From a checkpoint of a small image classifier: 16700 steps.
Rows from block 7 of a small image classifier, named by matrix and row number. Rows with one number belong to one channel. Each number is 128 + 24 x the weight over its row's rms, rounded and kept within 0 to 255. All counts start at 0. Numbers have three digits each.
After each channel's rows are labels from the 100 images, of 14848, where the channel reaches its highest value: "top examples" is what is common among them. Only what is clearly more common there than usual is listed. The data: analogue clock faces. In brackets: how many of the 100.
# convs0: first 3x3 conv, stride 2 (model.blocks.7.convs.0.weight, 192x112x3x3, each kernel summed), inputs 0-55
# convs1: second 3x3 conv (model.blocks.7.convs.1.weight, 192x192x3x3, transposed, each kernel summed), outputs 0-63

convs0.124:095112112129157146137146128138133116130115131101174145103120145138124132165127144099125145110167165131126133124206114144131105117118138124144085084141124126148128115113
convs1.124:125137127119126119117147143117116115096086137140119144123118102134114090139124114117147105117132139128102119115156145126119128138115109108091133146137138137088122117130129110136112139177114111
top examples: minute hand past 10 (100); minutes: 50 to 54 (100)

convs0.158:059088105121150124086137137051123101137089146111195112122113156155122108130122126120141123129120132135121118145136127113121139104125125117133147108105129077114115121134
convs1.158:111142128123132110166155175101137133156136116133120137136111141133182128127135118146130153114115119105151116137098120136126101104089120137155105121081119174102107152160123142161130137163120160
top examples: minute hand past 9 (100); minutes: 45 to 49 (100); hour 9 (48)

convs0.4:132135131105028150135127139113151138115093133112090129074081141155092146094129140107125089127137103112117117128154159140116146121118120140146143128172144134130126123129
convs1.4:094134144110135125112135150141119131140116125130144093160122097136193163142136123126129158129117116118131117156080142123138090131060126165148088114055131099104132062135137124140140076152125163
top examples: minute hand past 6 (46); minutes: 30 to 34 (46); hour 7 (25)

convs0.162:113138149164138108124126142149124096105137123110048126140091152155113098134127124125138116128117148128123151090145115130113133155114096152094126157131132149080136107126
convs1.162:180110088124089061139128129119133150113136114142112135137111110119132115093126112141118126134087113152160142130123114126171125104132099124116121122114121123147104139129109110093136122078127131
top examples: minute hand past 1 (56); minutes: 5 to 9 (56); minute hand past 8 (37); minutes: 40 to 44 (37)

convs0.68:137138103143145114093154111117106121139074132117152130113122072068129134175097157128091100106147186089119119124110098124153157149155117096175150132128113132122110127131
convs1.68:204165118104130084135156118164136132134117135135131110086103135116142103162145143096164132169138105160121116143116096115129156149126129165109112091085152114082114124127163126126106094109131137
top examples: hour 8 (35); minute hand past 12 (33); minutes: 0 to 4 (33); hour 10 (31)

convs0.109:114143109106144111129094150155136073126114142122122147120123114152119097147098088135108139122116138107112105123164112086116094113116173106100118090110125135102119102128
convs1.109:121156117109108150136144164134163093114172162144189127148151127150105110102164188150126160082109136141111091151147094099119107108133128139128130166116113139123129146100172100132125125115066150
top examples: minute hand past 2 (95); minutes: 10 to 14 (95)

convs0.125:104088122130159099122138134124119125116138106060118130124145150107121140084082119136124117126124139127119176143125126173138139162099099125086131103109099111122122137127
convs1.125:142055113118000117144122130106110106081123127145115124134145137158146127111152134117135123115173170144181173113138135142124107098136117130087131156127154116116190148129103131145079122131101128
top examples: hour 7 (66); hour 1 (34)

convs0.188:147128108110147165132115110132138151133102096087101163104136117116114118111104125052102145119164131100101148144147136131109159064132093086145146138131106111120118135129
convs1.188:138102117117162122131119137084122161156092119132089138140135173105134126189121130131140082125115131134119130134135144095093123143123049141114114123116163103118137142132139146136126105154131126
top examples: minute hand past 10 (72); minutes: 50 to 54 (72); minute hand past 4 (28); minutes: 20 to 24 (28)

convs0.20:162130116115122118164124155062109106113111114118130122138134108109140102110114132105116106115152122053156135103108116123121111114144102142113147134135135103100112130146
convs1.20:093097136092124116160111098069082128173128130149116136168115094167180118132127122113146134081126112137148143121140150139148137215105129164100123143113163125105142165144133151140152101114094110
top examples: hour 10 (93); minute hand past 10 (39); minutes: 50 to 54 (39); minute hand past 11 (33)

convs0.62:061130053130114136141111139143136120116131119149127135126122116131145057115143111116131124103078116092054149094134065116131112143138131123082098110101136120115105113119
convs1.62:100156150116113131096163192118255136148144136145120111153114165128121197135142107144150147130135139116101109169134133135119082091129130121210118142126127110110124120149116134133168123141152148
top examples: hour 11 (70); hour 12 (30)

convs0.142:137155134162188141111118090144144160127124138117158134135117164137126107141147129117128133051148153139112125115141133123146147133105117106127132103169184142145127126129
convs1.142:093102171123135119136115150126120105117135138113176148135093117118144122116164133139121143119137151121137139133123183127100094137118171133119145134172124147138129119115115144138104159125121164
top examples: hour 1 (45); minute hand past 12 (39); minutes: 0 to 4 (39); minute hand past 11 (36)

convs0.132:120111137120121136116118143118121103105115123123123115050087127125100097110133131065099017126088113104130115128113101132137148113123131130136156114135123083118120126106
convs1.132:125125142152087137101094188123159126160146140145127143153131135132144142135147108139140100121127130120143152197109135079111069104089137186129123112113122118082190091129114102127161097122113153
top examples: hour 4 (100)

convs0.50:114155122055124116118127115126125120065110115129073109122105094185112119149127095115117125117132121110115129133145113109110117102078127117111138115104120142113122100122
convs1.50:120138135127136137132125114107134127135129144153131136147126110128123112132117129144135143129090115146124119105116115123135129131117112139112131159102129100119109135138148137118116090041127120
top examples: minute hand past 2 (100); minutes: 10 to 14 (100)

convs0.93:044109072112116132144138129134135108115102136123127143139116138129153075110116126118110114124095105106047127066133083109119108134132151069143102135125099120123105133122
convs1.93:129146143097086125120168196154228126150138126131121130157126119128125094129183122130130158086147103115173160209138144124129083096139140106202136145117121130091122126141104125124144127132077156
top examples: hour 11 (100)

convs0.17:126112142106105103130116129132121137105098127133157129115118147132143091160103142111113112101142114129074112121143114102125130140128140115124139108191168111066125115071
convs1.17:094112129123135168113122127094111128127129149059127012151134081145123122155113106135143145108131123015124096143123194110137113148124149148098137112110144124109124127132157138173111100124101128
top examples: minute hand past 6 (100); minutes: 30 to 34 (100)

convs0.29:142133112125120056148123141124131137145111112105142124124099149139122120111115115134118144128126114114142122129071103120113151119124157132145135124137138109083106124125
convs1.29:121138142083154096103161143094122117120153131184184120129165136121123113197113131133148112134147130150068087144132081100080123185114152155120059115097135126138128147112129131162107094149133075
top examples: minute hand past 2 (26); hour 10 (26); minutes: 10 to 14 (26)

convs0.187:097121130139213155135147129127122173131122097145134119119124138153145122126095153113116103108112152125107128111078117141141129121130127119151089123117118050096065145140
convs1.187:105137182121110129159169159089131119119133110144147139114092137095079107121127112119128148125071186149134092106118108132123125112139078127121109188152150102120110158104113128157114121155128138
top examples: hour 9 (51); minute hand past 12 (32); minutes: 0 to 4 (32)

convs0.168:136129115111137122125124154135099122134152132151147113133143140141142117114122180117129109105068146111127092113116126106124136127117098147127083138120130095143084152137
convs1.168:100114089144171103126116149111113147169133131159166171182144138105105124105147102141155149143141057151142139092137153154145119119139140105130120128126165127127125134135125123136161112120144133
top examples: hour 4 (51); minute hand past 4 (31); minutes: 20 to 24 (31)

convs0.10:114138127161116167147122158149112136116126125128117139117108138138102118082140170138093140137144113115107104089116131137094093112110141069142137099071045087110120137131
convs1.10:117128101111150102123125128104114114125165114155118135158148179109119131161118102136135153123099092173099127118110062122125137139180207152099092118112135127114144122121092144146126098117116125
top examples: minute hand past 5 (70); minutes: 25 to 29 (70); hour 3 (26)

convs0.30:134096088098112123137150166143123116114138121137126119088087126107076093102091156103139080143089113133121119124119111089089118077134131127139147074117123138116140114113
convs1.30:131148158149111116105125174138123122161130128144133138136119149094192133167176147173134140121128124120145138166110154028134092120078143162146145106114082097096168130153130127131146101147115158
top examples: hour 4 (86)

convs0.183:108147154140095203118135104115131112086123123132091135120117114117133136136106130087090125138119047129121111094162139119143124136122090118141088133083088118113059132123
convs1.183:119150120110135109120145137102127131110111124149121156138129166137126102109136108139148148119133118152143105151087070140129124114130125140139000156085111153121129140116114133137126096118116132
top examples: minute hand past 4 (94); minutes: 20 to 24 (94)

convs0.82:143062145119109126088130135093118121110112053120062111145119118099145114139106154123127126144136115105114133117084101125136159126156095096138140135113101120135096122098
convs1.82:136134107143126153125146153117102145128074170157164153147130137101143143166145155108168104127136128125123118139149122144133116112136108145102158106084143154086118163127133121122127135176129143
top examples: hour 5 (34)

convs0.75:119151138130115188129153148134153152140126129149158129115119149155116110094127151113132113078123121131121153136148109149119126139060102126146148116120137113119128108142
convs1.75:146131144148095153128097136143114128128133133117106130133132140152132146074109126163094094132152117159189123122137143129098141096153130118127099159158106146173119091164118113120120158123137097
top examples: minute hand past 4 (43); minutes: 20 to 24 (43); minute hand past 10 (33); minutes: 50 to 54 (33)

convs0.160:099105113099126131126147108122110121124102120123118132086120121075132132159075129117102123130150113097103137078158101177111136111154098123154091089138090124122135120131
convs1.160:131155120100133166078178117155114142138142193115184128129085104166116137121108112123166163128131103114142100128101166092134112136113131156105127068097140112102125105135154108162139121144160134
top examples: minute hand past 4 (57); minutes: 20 to 24 (57)

convs0.77:133116089162112111109069113125088165109126133118122122113060212076123112117121108111129114128144110129142099124124129151144141126109112124128131121089123114068120067131
convs1.77:084122122110131123125137106115123152140136067136142118128132144128154114133123100115064129124141109114129112161110138137127118124136112148100126045120165125118103126143153159191112112136110142
top examples: minute hand past 1 (100); minutes: 5 to 9 (100); hour 1 (37)

convs0.67:131140132141124175138146129144126120121118126155119121118121119121131137124119119141129123119146107126060111053101138135125106131112129096132140126074071109113103130122
convs1.67:128119157125096106124131142144110138147083122152124151150134169139128117135143106131133131123130109147127144124145073130147111125124101138108096161114137137114116136140097082127118124124129148
top examples: minute hand past 5 (100); minutes: 25 to 29 (100)

convs0.105:131129111139048091117130138144135157100102120123047122137136126139123115144133128124126122115137152128113124173054097151132138119147147093148138128129163190134084136153
convs1.105:115136177119129138077145151158110174107098139160111078130132129170148118103124106126141174132122102168149129159089113103162139120105124132136113106162156097103140120119160131131133126113130142
top examples: hour 8 (40)

convs0.177:141123134068107119142080173117072138114152133146160114107113115152124141120107089121133125119094118137141089107156148180120138134140132110141114112137117117125131112071
convs1.177:114120133123101111095132134093112146177137177167142141135109106122120106163124108104201132125112076123126153116157154122125127142117135121138111157100139133123090105148092093144120118100094137
top examples: hour 1 (48); hour 10 (36)

convs0.130:106076137135129141112123103133116126114102111144054109113117060110130124144099120112089124089149118121115121141147115122133121134141121088089084106145126134110102114108
convs1.130:135181124092106171129165107129143127097123179121118095112124096139099109112117155127155140102115144116145105114124136126110142116121160146128097142072121096129131113129163140119119085106102109
top examples: minute hand past 7 (82); minutes: 35 to 39 (82)

convs0.159:111090131129133119128113111150117122115060107120126134124133138105144120123053152124105122144135127035127126136125118157154122077105123126082104136134135128118137127104
convs1.159:103163121108104127089131124139128106123129126137124110097111130140102126128130157080135134120116150126120157144135145149133131137142120149094126139131177109100088117068140099132156124123120123
top examples: hour 8 (100)

convs0.79:100127096115121150115137103119126111125120088097112136107127123120103125124121116088122117102150125140128150093150112130119104106092130092111116096137102104134128107113
convs1.79:113132153118135115126133119073100127133075132126104133145114119132118117172129121141130053120119131098128130126179138144132134142128112137095105135098137115087117134151143107109121104147114088
top examples: minute hand past 10 (100); minutes: 50 to 54 (100)

convs0.5:131114128109103101114123107129112128119103121146132128079120167142107126125102135117119069105147120148100118110133125125136114163111136102173117123152148132093117136107
convs1.5:205184136100141162127121134157140121139145138104142104075125098119143103153183112126132141193146102063119149166156171138112136141130132163117135123111154118094082127151199169157146111115157116
top examples: minute hand past 6 (61); minutes: 30 to 34 (61); hour 6 (59)

convs0.161:125140108113127110152125170114115116120123115132128155135042125082048096126114153130115136128132124133118121128140139077060119074122089126140122078139111131115128111122
convs1.161:110131159094142113129137140109093134101131126139114136154132121077106150134176144168137159099121105112150067121135137100129121120182130142104124143131080133125136169166122139134140123144113119
top examples: hour 2 (80); minute hand past 1 (26); minutes: 5 to 9 (26)

convs0.138:109142150135126136110116109151109117116103164124087115115131059100140113159092151111118109130118081133113114128090115118139146116120133102101116123127097158108073076136
convs1.138:098143137100124127125123126129100125117108134137192138151135119133140140118118145136186115101131133150129125134127139124111109107127122136171173111100125092138141150155146088120132081134102148
top examples: minute hand past 5 (51); minutes: 25 to 29 (51)

convs0.148:135126123106113121095174139108096107137072129094125160090115155117140116139107056116091116138125112060127130108118131115084104124148141114107108109130108131136132072114
convs1.148:058082125132128119117139158087123135148138136140128130149131132127134127161118105191155139082105132110122121154119130118123096132124136153127132132114027112120182158111117126137154110140090139
top examples: hour 7 (100)

convs0.85:130134130158163087152154133117156134068129085108155109142083156148142112093110170117123107124130101071121131140125115098134139137110094115118067148141130106123083119153
convs1.85:117130129126132066119134134140127145132132088140140147158153128174137124114126118133121145130111106166128127130147148089136121139121127116108162140204184108091111114137106155144149134150127134
top examples: minute hand past 3 (82); minutes: 15 to 19 (82); hour 4 (25)

convs0.37:140134050140097121133092141123118125134117126075106121121128102128133074131122114142130079118126104088100127143119103125131111127151105125092125081123145111117126128133
convs1.37:087114124133134108112136124069107143152103119151133123163121135118135251125048119123151137117130128130103047101047129125158106120127122174087110114131167114099148118151122113133131114141149152
top examples: hour 12 (100)

convs0.173:109108146117125117097142113128144106147079122103097129117124083085121113181096143115104130129151142094111132098109097136117112102133115111128129079039104119118096088092
convs1.173:125118117138120155152108149131122092119119146176185160130132112106144115131135116128128084135122115187127137145151108148116129077097123126125094160109106084156114107108102100121137101130117078
top examples: minute hand past 4 (45); minutes: 20 to 24 (45); minute hand past 10 (34); minutes: 50 to 54 (34)

convs0.11:094112133129119143098132132071124119117127123100122145045118113139083135121123127118079145111144133125082135107123057131134086139131124132158095117106124090135128132121
convs1.11:125155121157144117129151103118073133105110124140119136000125127121146113131134141126133155139122127131143127081099139160139255112133133091091129145129141125147097139167143132134091127132138126
top examples: hour 5 (92)

convs0.106:121119079081122127117079116127127129145124126085124071115094099109119093118105061111123110132119128117130140150125108177148124145110083138078111080104136112137129096138
convs1.106:083112109118150123109152139093132130160126140134106135152124146106108199135035089113154146123104103156141056109099122145132106113142126152096117131126172110107132060174116105129145113134141159
top examples: hour 1 (97)

convs0.72:068154105115113107130131159062117138120059109108134140143160138129131100120118140137152110130118113056132155122133135107119141119119164130119159129146118102108143136152
convs1.72:085101113138091136117155160104111146165119140131111139150122110255157129140127104132150146125140112108145195134111146168132105129111137143139150127119147118108130153114117162138133103142120155
top examples: hour 9 (75); minute hand past 11 (39); minutes: 55 to 59 (39)

convs0.12:123135117141129135136126112132126111123119092116093124121111053110128108112119133086136115129132156134089119127119125118134124146125121136120110133208154120094125112133
convs1.12:146124128120123039128137137113127137126097088057122038154160096127115117171129127125145097128136123070122134122135176104128118120129108138131149139123131122097120139121130099130124113125119120
top examples: minute hand past 6 (96); minutes: 30 to 34 (96)

convs0.155:148160126112118131115132154000122126136116150162132131104132137146141092112107125105135136133139141094103125134133088154132135147141127115138146136110151126137128130120
convs1.155:085111102113172114091130053119102122101127123163135169133127113088085144124157102105145169130108140146139122089153136191142178184148114111115117131109159102132105128154112176133177107142130116
top examples: hour 10 (100); minute hand past 11 (29); minute hand past 10 (29); minutes: 55 to 59 (29)

convs0.170:034135109125150131126136156130121116135099139118158155115117136148153079131099131131124139139110138081093082103132062125109148143159137109111076078104150114125140136127
convs1.170:079178130106143145121178159125128118126145151144117112141119120119084126132114125140152162138074189129117083113145127176125126136140097103194125117099107104120105146146140136137194098148140141
top examples: hour 12 (83); minute hand past 12 (25); minutes: 0 to 4 (25)

convs0.71:135038148101127122134119116133108135116117089135120143137129107087130097135128150123117112136135135140126125123119117117153118151132147125091121119150143125056119093063
convs1.71:131125113122151124129128115125117094133131126110117078154144110119148087126119128143105154108100130076127128099123133123105130123097120136138149112106135121101102129135132132081120101150107137
top examples: minute hand past 6 (66); minutes: 30 to 34 (66); minute hand past 7 (34); minutes: 35 to 39 (34)

convs0.52:084108118101133123148099099114129112102100118141103128105102127148133104152137145114103168126120131132124112093140121131127117071138122092086124109065042130125117114112
convs1.52:173157080090098106114168140141162134104125122075166122113104105115111137096133100142167145190158117101107143131108137167117151125110124173143131136110112123098100141096162133125152114137190132
top examples: hour 5 (30)

convs0.150:063133045127104130131116146123124135128106124144134113136134127123151053091130101114112133106087121079037134126140068120130122143132139126071124110094141128122120131132
convs1.150:106144144099115134108167188113255132147147140153120121175129160137119175144144112136148147125123142123120103166134124131125079102123130131218122133118119120112142122148106123126162114145141158
top examples: hour 11 (99)

convs0.123:145151123136092103120151119152169141143120055128078110125105161153137124120120120100094154144127133105130101146139105113137160136123150160115141129136164123151124147134
convs1.123:143109179131116111130120116074126134152182129148111129110144170109117113185114137131133165115114108125106123123128109130156161175132156152082076087110139103113113146130107172160113085097113136
top examples: minute hand past 10 (59); minutes: 50 to 54 (59)

convs0.89:105134154080125103096090109126170125113110135128119099120114069128135099131097151111123101085137125141117097132123111152140125104126151066104127119056135110123127120126
convs1.89:061118176126113071128145146116127112117140059179183203156137124158159167152156149131124153099166122139127109147102144125143114160112146156143144114105140127117137115131110100164102117127090155
top examples: hour 9 (38); minute hand past 11 (29); minutes: 55 to 59 (29)

convs0.7:077123080114115135135134128154139093118102120208126115130129128119125092129120114123097102102085121115067121054124084097133101125115148066145122119104078108114112121123
convs1.7:126142146111092137110149183153228138136156126138141126145123120122105091138175124127136146100129119113174148208154131124121090101125129094215133120119120116111106126133114139122161118131084142
top examples: hour 11 (100)

convs0.80:102134133107101143117133105118134125051078107094085135108112137103116112113100134125088124132139054080127123116165125130110141137111099145129095126124099115121114121143
convs1.80:107112114121149129116133115106120106119135138142137127141123132197125124165125123106138142114147155130094157131087147149130136137134139143106071112096150118095122133089145142147122099136122101
top examples: minute hand past 4 (100); minutes: 20 to 24 (100)

convs0.102:110136116117108173129127117134133081171117059106094139105128141114124126138120112094143136132159148135113116097144112125129075124119157110118111093121097125128201124123
convs1.102:102147118119123123114142154111102110122157154154124138129123103135122121156123144128140099121142142132119130111157121120104123125126117150108195140126139113149127135155149141146092110147121132
top examples: minute hand past 10 (91); minutes: 50 to 54 (91); hour 10 (33)

convs0.6:102086130107116128098125120124121080102118122103221120131127122122108115139130125107115117097161130128110127134128125114124114103102110109131088099129091107091138093124
convs1.6:111125125125107112097146161158098123129121134139098134134133101123144126101124117133141149118130135132117144126119143121139134123120095131122157128199155147108127133132114117148154163176117142
top examples: minute hand past 9 (66); minutes: 45 to 49 (66); minute hand past 3 (34); minutes: 15 to 19 (34)

convs0.35:075129105143096106086133159123102138142117130102180101126134144143111146092115142170155131124135137113112104111132136130109125115121173119140096128128113140089115090128
convs1.35:127142154137109113110118157107108127146114105133103112120138138141130075101121156147141138102128175134135097157122096078157129090115107143130075124079117143098148115148166097151127135114092120
top examples: minute hand past 9 (100); minutes: 45 to 49 (100)

convs0.61:148143131104136109121110114133119169115109130097138118125124132147095135127125128140141019142095122105104109125116041122105137150166111095132151075093165138110145132115
convs1.61:106187123102186134132123143122119094174116128143084146124129132112141154126185097140133133186077096125043172154095123198159127171117123178138121164116132109098101136143158116136174108150153140
top examples: hour 6 (80)

convs0.96:120116106114147110146124131086125085123147112133130110125134120123121106113087149149120121126110137113133156121123108097139122106107132135126105123125125127118139125110
convs1.96:113186148129134115108129136146122080112131127133137169041113133102152126140195155119129146140152171130124163087136124163130147112120097101108130157115175096130077138135107116122121108130138126
top examples: hour 8 (97)

convs0.127:017134099126184138124145134072124127151088136149138111118151093127149082143138116142126125116164146100108098157117093133135123166150123116131097140131137130120128133103
convs1.127:126149117089094119165192166102166146126142105121085170130108110112123117111131158140151173090079123157144106103097112114117125110124120116164098126120134113072133161137149160118172119139104159
top examples: hour 11 (29); hour 9 (26)

convs0.119:128123140144174136125119098103153109105140099147163143135124094102133092160123104131122130111127100134102143102113132122138133143121127116108119132194179120102120140100
convs1.119:120114101126124087129133133111132116118112134034129081137142125137131114152096109139161139132126148036121107142115166108094126129126143125134105117204125119142132119118111133169109150129124138
top examples: minute hand past 6 (100); minutes: 30 to 34 (100)

convs0.97:097111147015131140134137125078151109119098110141109117110124044142114114110105141138103119123137126126120121102116111141126114087129146118116167109058112112170122145096
convs1.97:093129115134127026147145086110126111109091028151177173136140129136150150139093127153104164116135161148095130110125145149141155147121119114117133102109123144125120130155096142132143125147127158
top examples: minute hand past 2 (94); minutes: 10 to 14 (94)

convs0.181:124124143119125082108116141143137124114109125128114138126124156122140082135111107125117113095148080138089122116127141122113108126096144104098128107194160127070132120062
convs1.181:110126111133141201122131137128108100121137167080139021135147098118152122142129139143128154122121135059127128108110183123117118103129136120121171095102124117124110114158173152138141092124122147
top examples: minute hand past 6 (100); minutes: 30 to 34 (100)

convs0.78:131113120118128175107113111110148102121104129150118128100111113092117089147078127125099129095143107132079105074114127121125105141130108091128122091073094103110090142095
convs1.78:138128164101114141145143145134135127122109163160106139141152182127135110154151099154121148119120118132143129134147053129122110125118120136121086146135133117110124142141097111127120130132107147
top examples: minute hand past 5 (100); minutes: 25 to 29 (100)

convs0.14:118108132101112114111174139133107117115064115110135155099122119090152115135065114128106117147111125055130133114121131124122104137144107118080098127111113137127120102125
convs1.14:060081133121123130081151166107112136132123127143129129157114138145101117128124104133149144083103132130129145153104130127150107135136121145111121114137109113126171140000110109133168126141088130
top examples: hour 7 (99); minute hand past 12 (26); minutes: 0 to 4 (26)

convs0.157:125107079121139117131147132062119123103121114124110106117077126087062109140061133129127137124110124150131128121117125032070123084183125126149119086137126139118131128129
convs1.157:116131168123146127110140150123123129136130124137123124130133129126157138132159146189132146108107145104146108139124150110126109119091119133153119135115042100123124155174127139125168111148125139
top examples: hour 2 (100)

convs0.38:124137106173091116103121126119116109119144146141124101100140027123104146095131123118101127111134108101138136120140147135100133117095112126121108123125135099133109149162
convs1.38:153127156114150169104110131152090155122104162137058121147130100136130105079129122131183123116130116143172134114121143119120123074119097121136131168091145110142135114122155082121140117147129128
top examples: minute hand past 9 (28); minutes: 45 to 49 (28)

convs0.18:134050117131110120130131110116118115118100040124061152150070147180110114136129121132120107125158149101116128110139098101110147121131108121120196111116121165124118116132
convs1.18:108121132116127134134123111098121131095099144130122129134122135141137132120127157146132143098122149108144097128115115120157119125123159148112132141070130139110127127147135159158103087137112131
top examples: minute hand past 2 (100); minutes: 10 to 14 (100)

convs0.40:082119097115163115145130148139122099109139083129088126119111108117128106131119136149090136110125114091137121125097122123145126107141148123127144128125121036097115132116
convs1.40:124130148094140130255169149090112135153129143148121130154125125140101120140130102147140155104113114137147124136124103162122129109207145145112127130114133138119109171175125146125129106112103138
top examples: hour 9 (72); hour 3 (28)

convs0.163:093128069103103119121076117099111083115105107091085102135118094100106084117089073118117062098142138106128153112105106150119117123113104121122096096127129118119126110134
convs1.163:116134124128181145134116140156125107106131164152135166139102115135144115079145121132165150118126127162123133123092113118150107123090126121154123129183133141102121105123143153163112154129125138
top examples: minute hand past 9 (48); minutes: 45 to 49 (48)

convs0.167:154150131120124118135144133134131132131114124108124133119125139152108130117113131132137020133113122090101114120136051127121130147127111126148139085103177110120139135116
convs1.167:139184145066143143126125139152112127163118115154101134122107139115131158135186108133118136255106119124070165155110125162142121143132130194121113144122138112086108137170162122127172120141216133
top examples: hour 6 (97); minute hand past 12 (46); minutes: 0 to 4 (46)

convs0.42:116114056097108108132059137122105134145142136115136092098075122121100121120114033124124096131119132132149138109134119209131132165110111133125122080117133117130122086133
convs1.42:090118120122141112112144128105120148158124127136138122126113136122125146130048099092134145129129109156134087139106140140138116123146127153096128122114193123109115049167143121140113109120123154
top examples: hour 1 (100); minute hand past 12 (36); minutes: 0 to 4 (36)

convs0.27:144055112151142118164115098142098135109118115128123111121133164084136123145090146111149124122102132109103161160115129101120129157135120117125128141107107158064101107137
convs1.27:144141146121112143121135135130119162153128140141138124135130106126136128081130126139128120119145115135129132104145096097137120114116143137097132073124135118127110136140138093147134125124122127
top examples: minute hand past 7 (69); minutes: 35 to 39 (69); four ticks (60); minute hand past 1 (31)

convs0.122:117075124048132087131112136103138094077116069129178130134058097207109124115125112125118118122128073118130125125140111109119132091107112115119111130118128124130129105129
convs1.122:129133131126132135112126139160115106114134151135123128129128103138133137079150142154131148121120105132138115105132123109131118118125137136124157186180120103119120147143142151119138125162116146
top examples: minute hand past 2 (97); minutes: 10 to 14 (97)

convs0.176:149125114119145186136127123138130125119151084123099173100141121122118106135111100062095128121132131128115146134152116123113122108153096084119132119107111118102110130108
convs1.176:121121088148154127115109138087113165160110128127111155137132209091142112164111140140141069114130124134149105119156120109087118132104047122130068104124157108130136139147128149143144115156129108
top examples: minute hand past 10 (55); minutes: 50 to 54 (55); minute hand past 4 (45); minutes: 20 to 24 (45)

convs0.103:123136139150129138127126145119107128111129127150100128111129057139127121140129133121139129140121139111122141107108121107136136213132124116154124134164177133098129123115
convs1.103:116182088140154098123112143128138140151127121119088161106107102088103131140141102135135122172123125110095148128142168192131136152113135105177118149110129131139101147148166162091173103127148127
top examples: hour 12 (47); hour 6 (38); minute hand past 12 (30); minutes: 0 to 4 (30)

convs0.46:147138121125122134117124151140101117101122137127144150124113124126130115123114119038054053129148108100132100147109071138105159101119111151122171110127130091116108132118
convs1.46:126102122138116144104086133116117115177128130143151133165109151103163131130155145144138123113117117130150139164146151000146083172099126181103139112124145119091192110154146139134159123121107131
top examples: hour 4 (80)

convs0.113:121128113110125102126119157139113110129111096127131141128110139159089122127124149100095140168111084130126185080121111136132126071090121152103137100115092105114106136117
convs1.113:150135102141136148132120108153149175162139107123093118119167106156127125098109121123118119132135111126125157157139096134123127117132059118158142177121145125153105136113137144114099116119121124
top examples: hour 9 (26)

convs0.45:093150093114090122155117192105134083098150146122142137101095081123114126105103126107112083124136106081127141106126119125104116098137130113111091105145129100117130119122
convs1.45:120137130128170117156100099115134141108107110115100093145146115134149130083099132138087133113146110136130094106145099135142152100102139127139133158108134138148149133063152100107133091108101130
top examples: minute hand past 3 (67); minutes: 15 to 19 (67)

convs0.147:134135066124122123136082155108118131113124132104122115128100115129127069126126104122139072107125126063105134127130091132116116131122101117047115095099132117095140121123
convs1.147:095124126126138145106142132072118128146120149149132122151138142122145255151067118129146134136130147120041090100078127141147107126126128168108125129112148114114145141157127129125141112139178141
top examples: hour 12 (100)

convs0.39:144116059091163119165059137134148116113090121150112110109107126095082122166073117123125147134110117112133141105117130143087135146189127116126130059140131152132137116146
convs1.39:090128117098172134100170136132114128171130134129157116139107134177092100119133116132128133078098112108123105148115134163137106126148086160129116111100165120105136168196159110119150116160082131
top examples: hour 2 (54)

convs0.120:108142149115119143119142110115132132095114106097116114126103105100132124133101138126094126117132012113133119110183135122124138124122090150144098124123101114139075139110
convs1.120:104143116118155128120130136095126109122170151154143134137119092125125117115149121131144150115137118127115090134065155133119126132127177129122089125135116133096118148142182153144125121117119110
top examples: minute hand past 4 (100); minutes: 20 to 24 (100)

convs0.140:156124104125127140144134132060142102134107128108123114113121124137142070071116147067072124118158121105123133118108092113066112120130095132133152132125138090106099120125
convs1.140:102111152098150123086075010132112103112133122136118126143121137106118136129160139124137150104135134128139096116134143126147143206132133140097133165127150105110120108164133110130149121135113122
top examples: hour 10 (100); minute hand past 11 (37); minutes: 55 to 59 (37); minute hand past 10 (30)

convs0.182:120094137138107110116139106130079152081105102114113136113121178067115116153107111104123129122138127116130097136122120076124149132117115122120135122078122134063111085124
convs1.182:120155140130134127143132116122120138123129071164133169123121122129145109125144134145000134125140133133121132101117098140135131121109135128119145089115126123117094157141146150065127104143127146
top examples: minute hand past 1 (81); minutes: 5 to 9 (81)